A small image denoising autoencoder, trained from scratch: encoder norm layernorm, encoder depths [4, 8, 4].
Rows from block 6 of the encoder of a small image denoising autoencoder, named by matrix and row number. Rows with one number belong to one neuron. Each number is 128 + 24 x the weight over its row's rms, rounded and kept within 0 to 255. All counts start at 0. Numbers have three digits each.
After each neuron's rows are labels from the 100 images, of 14976, where the neuron reaches its highest value: "peak on" is the class under the peak. Only what is clearly more common there than usual is listed. The data: pictures of board games with random positions, seen at a slant.
# fc1: MLP up (encoder.blocks.6.mlp.fc1.weight, 768x128), inputs 0-63
# fc2: MLP down (encoder.blocks.6.mlp.fc2.weight, 128x768, transposed), outputs 0-63

fc1.415:133109084134154123119138129115125129148136137138114095125130119150162114128188127085119092103128128148143106120137090144145118137163113154113121115133128120129128102116137135178123099129153068
fc2.415:130111138116129124113114116105105137099117104091155147151109120179099116148089108110123113133123106174143173118097131132109107132124107132118112111172128147121135106111162140155121131130170181
peak on: piece of the second side

fc1.297:101133136111133159162097101141136108107119138128106139152151098140158099144118141134109126158162114142161115157139122190131131114131089092138100112110078103137131100131114104128134117207137152
fc2.297:128141160134116125095071131102130124128143135119128094145079131155110160108140125148141131093117162135135125131135148133147135114128131132133123150077146122145096155159136120100114136103137083
peak on: piece of the first side

fc1.258:130139170178113141127125177143082125098149114176111152108135105124163105111108128164120140137116093121101103109128141091165095128116170122116120116144106135089149102111160112143136116086114116
fc2.258:092092104113119132101096135148121123159094139142126129158124167110121133128112129100118085103165145121134105137105121127133191097135121104172135135123149132114109110128138126128118128150154118
peak on: table

fc1.309:147104131144139160080130158122138124145191136154128126093118109147131171089189093131113108133140130143131163120129088125159139134158125143117135101097139068149115158114136126141102170142126178
fc2.309:125144140061128104112095147111136126149146137112172077123121091133134160161103083161151133130150161115126117174132159134113123131125176139170127118155099149096112121120089140150121100148147139
peak on: piece of the second side

fc1.698:093114151130086138155160117116115168135126133152141114161117114091183147128095127137172155145099117170121173136094168151118139141105127098138141093137179107114146126110090083119121154118098148
fc2.698:163145091115126105077129149131124090138151148155129101115117153161134114119159131129103126125157122149115090113142095122119135138159149179123131147115174132132108135143184166145157085112122108
peak on: piece of the second side

fc1.202:135125123093134126120116157115148141148162108089125123125117143183094165140091130124133114140127132145125133176124089152172125112126122151142110138101150140145107128113138145155118109102117176
fc2.202:196124125175076139085119087099131132131150138130136148104133131125114127102136132152129177125123133133108112106110093135112139157154116093129168151125116130135167146141148167111131167148158121
peak on: board

fc1.471:147100139110178107106130139110124147146110154144115124101143103151141102096111126146118106120132109111145155170127113123129158149153128140149118127121148161113094121173123093158134192123139093
fc2.471:167099143129100088154122096142115094102188109095131114132151136110132135129095125132147165124102160146113141099147142137096171087116111128133133153121144110151159114087123146126151177134145156
peak on: piece of the first side

fc1.111:152114114118101166121145135132134111138100118115117091106093145122127160123135096128146179183083190101127118134103104101109106107110135148131157153118140090125109134142132139149102109105117148
fc2.111:100148119111104167120101108139123162140123106161120182144150151120160078115122165180116151158135118109133162148110108122118159167133136139081094140088124120121103147131121146077154100143090104
peak on: board

fc1.435:136146124126153133146087134162131149193125119156104126104150140166099122113133131133108133108121113123142150127138103114120144140157157124151105157126154161150073117128117087106116117146127088
fc2.435:142117133085144096151121110158148149107118161096120170096111114131083127135141131148145110107140144123086149110138146084195165141106131162090130109093129114083162139151104158097107129126074148
peak on: table

fc1.224:143080100147128113137108136152109120156146127147168112130127103177112117069096124152120118137111147123149100136131172115092130174117142109117114120126101135170099093137099157161183089153132113
fc2.224:139182163107112112116108123167157150135115148109106146112100097127158115142163111082152147146110105152141128097126115116110135140140116138128142150145115132102127162111153137127130186114121151
peak on: piece of the second side

fc1.726:122120151173132097121111128106150095145105105085096152180113122114153077108120128154104101150135155136134156139130132117115117093104109163071133167113089142101148147106143133156126151132162127
fc2.726:093123162121131122139134157115135113116108130158186139085100144107147161135136147088158087158069116126178171111149140115100106124171127121143094119185158083141127171144152109146111126075114132
peak on: piece of the second side

fc1.653:078106141152120119121110093122091143162111139125147116190151152119144136155131154103123129117140131096143125171129092116123139127074120061169130106113163129137134129123093146153171119142141150
fc2.653:181079130144099136097145147140127085137124138129130128109137137135113151114104093127137137168092127128090122118141176096121113125127155137106127208106140078124157181151089134110124143113095141
peak on: table

fc1.332:123080144135119159104144133125142072156108101132114088160130125131138122118165140133153141102123150111173145114131119128121097135110187164128150173167118106094126122167116152155094101114145089
fc2.332:089116111166154139111113131126114185136115094142138144125139117141131133104124118136098100157104117149141108127112117103134106158153143070107161145107088143117075120146164169103136145118163157
peak on: piece of the second side

fc1.419:102091108106140193104109137146098063163105118138132129130097144111115107121105154150088146088101130138142106107125129104122116107085147110121112111151136120095153149162118154183114118117121122
fc2.419:113139106132110080129116092122129195139125114160116110151121098135139153111122110080149174124097110155151148120146159149191135145193117119145142129165132106101126142134153133155137129161108140
peak on: piece of the second side

fc1.454:141141128141100165133130100105128142124141129139113091158112138145116149144145115178114147125142159120090136146104111145151138179159133146138119130105143155121153146157155143109099132137125147
fc2.454:084129127163152075105137183128114099136127132108114176129181120124101101166130101142114127168139100101153118123161147128103112074144135100126114109129103137141130134108106117174136137129115121
peak on: piece of the second side

fc1.330:153134175136122099087139174128131101120152145115115156113099113091108098127148154089134107136146144115144136131130163168108104113116165114078131122121087157121127136119081105131136150135124156
fc2.330:127178098143142126122137146138144126158162139088130139105150120089132169123132103182075150133111113131097128141169128100143152099166108169117124125122154143125126160150130130150118127137156111
peak on: table

fc1.267:126093083128155113152111144135147110148134156141164122113159099185115129096133135157162106110135108154155051146125130136148119138121114145107122127107120126123084108151119134165172119147120169
fc2.267:132117158106051117130155108140129169141119122140183121132079140103125138145100117127165140114114125128093109095155127120140168110126117088093136099115124134137118150098118135159123139137137100
peak on: piece of the second side

fc1.153:137108141116110160125149170175143112141117086090107150090101104158151199174158127133107142121117122113113144126134101135149131115092089092151137120149147139116108093125142121104140137106123139
fc2.153:093144075123118103135062156118121117094138107104169146113120121105166127125116122123131079117150139147141124124157117131126100126115214123150118161105167116119132155125100135133132125126125113
peak on: table

fc1.630:147149135154099156146093134144128154124096136109110151149121126111167072181151100106115098129103112117147110104143100124135102161120093114138131119116100148080159131153116115131129093172095119
fc2.630:112117180119130087094124128081185149132117166160140114142134125118152105155109187119103119117104133173113109111108154118109136171131163120151141133125192138132081120075124101161106152131123113
peak on: table

fc1.324:106155110135135130129119168166124118102108112133124131107101162095170092121134098146118103137137121118149162184081136131164143106112110122158132134120185088159107147112109087118122094146140119
fc2.324:136108120148103155134108164075128165109102168129134080094155109143115134102109131163180172136101142131137133108139140122138129134151141145110166103140110151142144117115162110115176124132090134
peak on: piece of the first side

fc1.677:151116097137094079125095103142134166156171112140114127123120118126117148071080178146124082115130136157107065093136131143127117150155152095147149125142121132128122120158111112196097098135144130
fc2.677:095112121148156124109147103098125127137140116100184129093102121121110093119143077105181132178104087148154149141122112125158144140126134164094141125103094145131116135136160132151143156116142174
peak on: piece of the second side

fc1.685:127097113115141151155132126120114100122134093123181089151125185094151126129130154132135097094132111116101125112113123123104129142105091112175130133131148110103104135096127142197121137144142129
fc2.685:148139140121103128112106115176141103121167116143131124151148063114159114125165144131153137159126124165131086119153178098130152104114131119118133132124161129116134155162065117124120111076166130
peak on: table

fc1.525:144106136094071118107120150130134138172099134104134121098184155124145127149119142095154163107155187109122117130139111176113143154076097163156112145107131166112114094129126079144105123112182136
fc2.525:109141113131143119151130094146091107155167142143154116116127179107136109156076110143089096110139140136136100120110133116102104096189168135147111125133130116128167146113112137127145140107102128
peak on: piece of the first side

fc1.331:138126160163128136133135121149085132101079134133149124126159129139173134130116140078125116087161116097104146155139161124142074148139146109112095106154132128150127161111187124134108120159127156
fc2.331:119113129154114073145125102100171154156128142126141064107067133107107088118136125125191156108160137138129134147165100135129157155111118158132145167120113119125146112101122136155158139103088111
peak on: piece of the first side

fc1.641:152127117120120129120123139113092143083143103173107104130095086112121150154149111150161123118139112138155145096111157112118149124118098102121106157145138136125119121157151137177169112092150139
fc2.641:116129156095153105134108089089130117153144114094081149143160100148100103097104118115126140106172138143140121124116112159111112109097124135138145132106146120161155138142132098125162118155158139
peak on: table